{
  "win_length": 400,
  "residual_init": "none",
  "nesterov": true,
  "weight_decay": 0.0
}
Rows from block 8 of a small multi-label audio tagger, named by matrix and row number. Rows with one number belong to one channel. Each number is 128 + 24 x the weight over its row's rms, rounded and kept within 0 to 255. All counts start at 0. Numbers have three digits each.
After each channel's rows are labels from the 100 clips, of 14848, where the channel reaches its highest value: "lies over" is the class under the peak. Only what is clearly more common there than usual is listed. The data: tunes sung on syllables by a formant synthesiser.
# convs0: first 3x3 conv (model.blocks.8.convs.0.weight, 192x192x3x3, each kernel summed), inputs 96-191
# convs1: second 3x3 conv (model.blocks.8.convs.1.weight, 192x192x3x3, transposed, each kernel summed), outputs 96-191

convs0.150:124132114099147114138162082134124142176121123129106099136142115158110110201128098101140167121172133088186160128138148082155148121140127098073128109104144120090090136144137141078123128125153090145080127147103136120118108126164132132141114127106144142158115142147134070131129117130119129093
convs1.150:135141162114118126123118054115110139137151136124115169136152138086141122157153146113112123109153133126114144140107106122091117141120137081126127116068148138134107171177110141144146107126118160148142158142106117099161148146157201165121152109135141125139110156104110116100129105087095140130
lies over: /ɑ/

convs0.10:119104157143146115104111179128104150144162156081133138089152158113124160086113079116116136114126121126106111158130139138164145114128094135096118134173132091113081144108169133150074111113121076124083124116120136146150141164111116110123099108146111119152132125143146123122125109143106122111
convs1.10:121135175144125157133153144148137110138129084098128114112124125124149134068132122146156133122103151096133153125137134124120081103137151166103120117105159111181154139114101085127110130136104117114126076093148129137126139083167096098101137117113121100102138135112122206105089144127135117138
lies over: /æ/

convs0.130:148152102118144106089140124132157094103143101136103126094101135123178157148178121112122143108122091177138132123117112109174116125123144133131101121156151143107160117142193113130126098140141171137079140111138166115088171144113126120102135140117147157110155175129128130124122134148141157189
convs1.130:114164082108114162060141164089120126127154128117107164130141129127126100123111147154136139166105144125098100123143122152117151173144114090129120126137072127133148101096208131149124105117117114082120150141133132121090062154126166069154148152121119115110130111131118156154121141152132145123
lies over: silence

convs0.122:121129098123104140065150158119107188163118126146100117118093112127120141127093132129153129128134156121093137156121124091108110061130135142143115155108100146104119106100124109164134122142128145081145153127085097119144132142107187094157109128146153131083135152119142112131146183140118164138
convs1.122:172125130110086114159111091136117088129133122156162120141187136144135140098135149136121146205111130100164118096123123137172115147181108106145156126118167103164144125139100102126144146138121130156137109133109158128120083141150151123156164127085110116089131073113125139131108080104121153139
lies over: /æ/

convs0.107:140115117117142122123115136115087101122149119114147097125116104150174133062086115117137100133118123151124134152133118134141146201168111147110140136084182107159065126135121093119122132139117104158091097107152121134124100163139137098103151132144131146105113101130083111120130141134142181118
convs1.107:156164129154141154127129172166103120119101098128140124118140092101131176087144155133099168107117175110133109118102105098135114122097157138143129123150161178157157091121136130123133139113123146107157127129191109114112094124126135149098148112137124126106107110139111145131102089126127136127
lies over: /æ/

convs0.152:124119149119141125122151122159105128121148102126144152112157151099132129126151092164110125117103097117106064152150128091163111119068133128099146109153147160139107139075131148112073143106120157139156112124122130101133142116128158148098149135127125149109142131160129141117137112130173106140
convs1.152:141139099129141146154154134094138124131168153141125119116135108148159124114135135069132144131144136121085111146132136130092150116118090130121150101115098135124157096159150109091133127151123167129130149081118161095131102144109154112179121096155155136149116139096113124172098138143150106098
lies over: /o/

convs0.7:172099126123134148111147181115137157141106130120121122107149121126133110142078126108109141115137172143114130131132120146094118165155147184122182123127108111151153135141111157129110108119135151114092130118150123114126122127123159137151123105146126143132122163103085143180127133107142098173
convs1.7:133149134144166099117127110153082113129139126151129139173139134139112137066142126129100124106144104086104081107154118152111150100118135093167118126118055139100133067133137140152152116103151119162179126131136124086145112088174111179122115122137149096119129124102119102108091133095134069147
lies over: silence

convs0.75:132133115091153096105111170122173127156124143144132130145162120080121118135171092085109108142137119148169163177142103110153126119111124109131133166096146120037126125129109136110143153108100105134110130152115117128168130110135142098121115138107103102151172114126141111105137123095120131086
convs1.75:104158122142116131077099141091137103098183107170137126109104126144109125132120092117123145145145078128099112107103065111110145192154141121099141117126151111149102121127088157122122140141102106054165130092121137114098136120139140140162108108134117091131113125110162118144115159105163127109
lies over: /ɑ/

convs0.131:100135138094118107095137147131086131159155119126141148170139193114144105133142174130137156127131056127114127170103109143091084181140102181098121112107122136106166117128108149106139118127144148129103101136118128124144150150097120124083152118133145154072163080134138144144166131112129117100
convs1.131:150171115108120120045093118126127108145128172095133166100107097096152092145083132151136145117141113114122135156116120133141115126136129161136139120130134121143122160129122076116126161124106097121129161132137083178119089130167115105140135111182130106132128136145139177161104129178108143128
lies over: silence

convs0.116:187141156149087165119131137140094090117111148132124150139122172120148160116132108086172128130139097087125115067133139157097150110109116136101140131159075150128142128115113127114162118163171160111120102147070122162105158112122122144139131134152114182120099129151155130154110168147122130115
convs1.116:109102145113117132131130110142145108142107143142111125137100119188149102137118126117131119168129134137148090101167155168135143117124123125101149111145155131124158119153129132149130149159149113129095105111110149161150133098087166133108116131133145167102160128143126115130128096144134143084
lies over: /u/

convs0.55:161134119105118118140092133113109120125108152152119160137127132177136140125107159073148154106119147104148185152108141121120171162103128101133119143123107116158090136121131115140144155107108146139143094145145147143142124154161118104119078150133177094156129121109120092126184134115142159129
convs1.55:129106133104137175125135178128127114100139117116116112124164094165103108122120115118159087134132132141154154132144147093145121147167114135152110083121124111146098136132089165088108159144133197095144138164121133118145092129086118120157199123117106126100173163137082145131061129099159128145
lies over: /ɑ/; /i/

convs0.9:125129124171124137152128162136098107091131165162090188129114120089143124120118104087120114139130147111085085126141132130117120106135138117138099132148161122135102110118091124136129097134123138102103187150143129107107143150171143106152123157142113092110143166121157114089172149147125139095
convs1.9:139093160121160157094108155142124126122105107147150124114139115138124097105094101132173157173127092138102132138164181150093098116124121138117161161146115093110148128195137144149127136101137132130086092120113148128141188125098114121135150132075161191129123141133089118120112137113149102137
lies over: /ɑ/

convs0.184:167112151157153128071145122083103142098167101150169135117108142138094181106117117151120128143119085170111119081144133087154120094131142123111135108112163146131138082100122125155102138128102161101138147105184152122097155114134187134119121142138118117131105168106190172120144063153123130104
convs1.184:090134123136114162159101100140162136129102121120100084160162143136138152138138112153112129128153120105089111133107135166172142142117122122172133131121134154096158165107139106115147114134152128120108161134140144040096125138129145098187143111122118151106126103120136083136124145086109132127
lies over: silence

convs0.127:089112108126120120117192151155138142114127104123144143135128114117141142094130117081114123113120117086147138139159146116155136155115185118110115166102130123141107090140072153104096178143099104154100122143159112116096136114107129132116172151116140086086122082143118112142169160133138138104
convs1.127:153128134115129110086111148131118138126119136109151139126107105107162154110122163145106167129108167177087142129173172136125154113131137146118131111117087095138174145103169111130158123096157125123197110105114135100097111154109143119079137127101123122132093133162157093129124084132159152103
lies over: /ɑ/

convs0.133:099185123133128141153145097102111156135173095164158119095132100142146095118110115135102179148102177132113105162147159098110144159155112122116134160137183115137119157095096146102128142101094114135133113146147129090125109087118136138158113122118128147120065112091128143082138137124135154136
convs1.133:159098097132127105090078190117138158121148144144132170162135132123133139115111113124099137160092097162146162104085110118146115123118124137148151111111127131099106090145091137150130098180129107147141145146107149193135140124141104122148126136121141133128166122131132111168150099156145133102
lies over: /e/

convs0.26:098143147083165126105135120115122133146147124163119072134144129110142094117123128120169110103151098084130143123068156135144119158142122117115157103133123145065130123105102107113129193153123126102164116139163144144119117116108114109166118154102138120101117116120178128085140147103154083136
convs1.26:117163114118147109056113147100092104116111142150154199132074098139140131141123107139116113121172134157119152096109104154107125137121132178122098136114105097151180136130071159150125190128167105110136145131116099163124151118134096121135126130122142079113126123112126152169155111131104097110
lies over: /æ/

convs0.74:108129120158141148122129083153129088135157114144137129134113133085164145119110099185123136130086110131130124125101134202137111164117073106110086105126123113111111139145124120160061103109159136139171112140139103153144142127163120141127106126112118125137128134123125151118125107146108113176
convs1.74:138153088083127096152098107146131161114140131142110131124122151138127136089135172130116115145126135161128094139142155091123150152145172162112136107142130141126152118103098112119117143121114141117140122162119080129137144145134190144129138147135196112128188145148101097107120141127110143117
lies over: silence

convs0.84:121143167184128149164150053197087156130143158112111130195145129138146178124126128133124156126063114105142149135106119084095149099138117111108114143107163140151125157136117123141102112126151138079117136124111144114151152125144143134139124151141126173125138135141101070124109134102129105102
convs1.84:131104123103189139121113136144147159138098110166107074076120110141114119144092108132162100104163141164082158116113102092158112149112110145158105136149092128125147158139076142131151134110118178129167132121105136142097138137116148151134141126110130133170155146091156127118133137111130103118
lies over: /æ/

convs0.48:110160175114151117118141169126092115148073136110089124137138113107140121123122205113132127160159039104145195148111130132147139140095131074157102147100138141127110119092117149112145159131145123127109097157109162097149150150152162146077166095156116126180112127081130151130083156109119118151
convs1.48:151137060147123152140099113171151164104160126130137115126129118158076153073153104144120088141152092135126107116137152133180142149139159153119159139158109145126138150148124139149122142111122144076044136116114087184161101167136102133099110115143149114117131146154148098146168122129118121154
lies over: /æ/

convs0.181:149115117129120106139110092164143137140121135171177126154103134179116123110155101142155117137149097130153098112151152126151128098084112111119095161084126100136169146176125151095144101148125114154084165129112100114126160130151116099157178124110130136112147066178139098126134085112114174126
convs1.181:111137162113085157142115132118127156112113132167078148086162135106114113149182117123116140128145120144080105111121138121103153149123141120106131102104142172099132102148156170136127106113157126083076125114112116126113127136079173137112127126138142135181085151107139122183152099133136127129
lies over: /i/

convs0.35:117149130134126127187148116149113135112145134135114077146136128151102136067118143102140132157110175108119104107186122123127155102091137119123096161098144135137084138115097106123107101165140169163074121146093092158096135151144109123137149151128117126135129135141176106123112122181119126091
convs1.35:177109114129151164126116146127126123166140083116104117124127197155108125123146164146177090127106118102110125134185171157128137075116116137124105125106159119104124113137146132150099120132122174191064127120116135143118149126087135156158179113125145131109102144127155098107113140150136103120
lies over: /æ/

convs0.171:145127127142115143151137130136174202130111048144119123160134161095131110106116131130149110144105152137089107130142134125139113136138148188150169118157113140129109132138156104135138128082178131128134127150103132113165122144112129178110161132091128156083119139101143148190117110112128081103
convs1.171:105130119129161131116103110159131201146127133149127113121132164178130112075132108131114152084111120137128108096141120123127176117123115155151074156123114118151106106136114124134145133121102136100106097137138124080150148137124062090107158130149171153139156132129166133093133072128135122122
lies over: silence

convs0.18:116135132168145111147133129092101138101139158123147175127168108103115096078143122124114129160119087170129120120137109141144118121121131113145133097160133112167127117113110097137103125085112119187129148156095142097106077146147140115120133107153156105133123139159124147075165140111124110131
convs1.18:149133130097180193109119164106097137156094143122133130153108154125090136108110155123130152108104141122098176107137089154141133113101081124130154124158136107143107138144088146121154140126172104094132119120087106163116156133110131123123190165123160165107110138143130171111093123162135120107
lies over: /i/

convs0.179:125135142147142117123091126115141135136152155112123126183095098137174186149111133140125145113141169096150142131118141053148158191149141059127159154158131103132121119138158139108180130110114141149108133119119147179165115157127153147146125120126119115123104085144098112132107136163111141111
convs1.179:139136120086164100129101108106111121155144090140117173100167130111140156125111115168127138112153127112138125092095160164149136107100106147117158141180156138083134116138110175170109098110152114101124143107105134113103144132159141116164105097109119139116127126128107115123128144127147156148
lies over: /ɑ/

convs0.82:114130137102115163122117135129109154170117124127148135138134131112107172143127142090142166130108062162122096142137110128121141121122132118099153132130111141125142149101121141133163132146145127080127110057128127112140077167149153126151093119150133131095116092077154146121119187135125127140
convs1.82:149148132106115139130123088098180119153130147127152124122086140090206100152117122143110135135150132128135192125109151082098112146146103147149069128117100102155132146122082107118148147123139089138097133185105140127124137147128136119103163111091159126096094147123095180121125092128145141149
lies over: silence

convs0.70:163158151169151150114093189127100103093108137127083159112125085133149147113147135125092095128123093093122141156156141124120128152091125094126124114136105095102120128149122155138144120134127117135100135110155145150122125120098119131121090130167132137151110121166129120141132127129166116107
convs1.70:120129111166099123174146074143127115143140095117164095078173161101079138125126158153104135129159118097110109105131138149146162115143161127119129068143135151135089127130123157142097168069109139130098131144080125153103092090132093187140112107135131157136136148109140131119170114127074166110
lies over: silence

convs0.177:101137138161142169155123140116146115159142105130067139126121127140111127112171185119148128134129071165182120148082123149110093124129141134108138144136139132080119122144117140109133120153155087129124128131145151117119145147143103143087105157139124150107149116112106160098196124154146095141
convs1.177:123166095132143132080131078131126134084146153156131172124117100115123128090117153144170136146162167127093136128132170122133109162136120169155110149139111110155114131120105110161177123116151096121145140110107099154129137125145100107075157126118126153087121125132153109160116111138141110175
lies over: /ɑ/; /æ/

convs0.126:127122153157138145151154096114153141145125119161144108154079097118112179110106120077123098152104143128099107138101137153109130161135130144118148096129118150094128146132121166113126180153113118113159115129130120080082159120121139151112129163154111101124136118165068145102126130138141166152
convs1.126:151117164148115131132112129142101134135187113146086134133164161107129149133162129158128171100128103169107156128141136117117097104113163114140126142092169137099081120076114123113124107118125110150135145148143115119126107096129118160093128110116152097124095151139155128091129109109132070166
lies over: /u/; /o/

convs0.40:131152098153118105090125160101170125138116128113169146152102131113105151115138129132127150116144146176145133074111132128136169180143132157087179083141125123116137113132153110106118084108092134103110090119088115079215090149086102147139111116110087153108161138101156122114129083143139118141
convs1.40:110101126124142082127149132146141134112170122113111123100142088104122099135157115075167113163137124158143189122123114078142136105144098131124115140126157088120122116106119127135110126133129161109146145141215180108167151139126143118132094175129094072165185144124136147121165129144121131147
lies over: silence

convs0.59:155138144125095159095125128092144080148142129097142115112151138095137128156115133159129135156127133124132190129111134142151139123131122175156111112091135095102138154114146147133153124137104117130109078104137124172133122113101141097079119151116115098126135100120141132164100118105121091162
convs1.59:087176124162146149068131154080122116097151132096147203084103104093142090163142122128114117152139126139112120134105149119116147089139129118159176120156109127112131167122143186127158131106163139136075142141116097130101133099140107111173133111113122103130143122117106137177161115135121109128
lies over: silence

convs0.118:113090129113145112176106133059156112098089178123133146120140155128102113146179084123132135121126172146096151111129121126140084144170140138118134118102097184143118131104136141125156162144139110119091104147121134124105125133152147141127138113137166121077150147118143168154157118123163137128
convs1.118:160140137161081123155133092165103106137105106120110145144146111141111136109139113096135122135155094080143127106128155093145114120127106155173097127118112087131120142161127151122118168167143110138125148120136093142147072095124089139118170128092071105133124152157131181172129111116133134126
lies over: /ɑ/

convs0.187:117171174134155144124131136156121115130119136119150125139157125134114140132158099109135103119138166125130125091156099102133167077182109098181095147117145149126170157104119114106082119125082110138151081144150132134118104110127140171131092167161103105098098129133131044111175137116112187135
convs1.187:153114147107149189129110089116119141157134177104124138129089170144115150148103084163152133112138093126141104145123062153143163126167122094122140142095124134151154151130127153148103105127132153169115127150089105120121101107081168160134137130075128147139172155132081120160175100124138099144
lies over: /æ/

convs0.159:123158100138101122101147085127152122086114090140128152150137154154054087136102186131133125130146085125131124180187134129131160152140147107116141113122093110117131121088116166172144114128069143170148160101144141108137145111113126164134109145140128100121165178119114170131110117140134088106
convs1.159:164076108117127170137146149127117115153151110111120099135133161144139179112122106106145137137099153129142130109112143147079117122144154140159124133112133119177145125154123112127121114123149163102089065126149151112160122150136083127117104106138146133166109153093097063103154136147154134176
lies over: /o/; /u/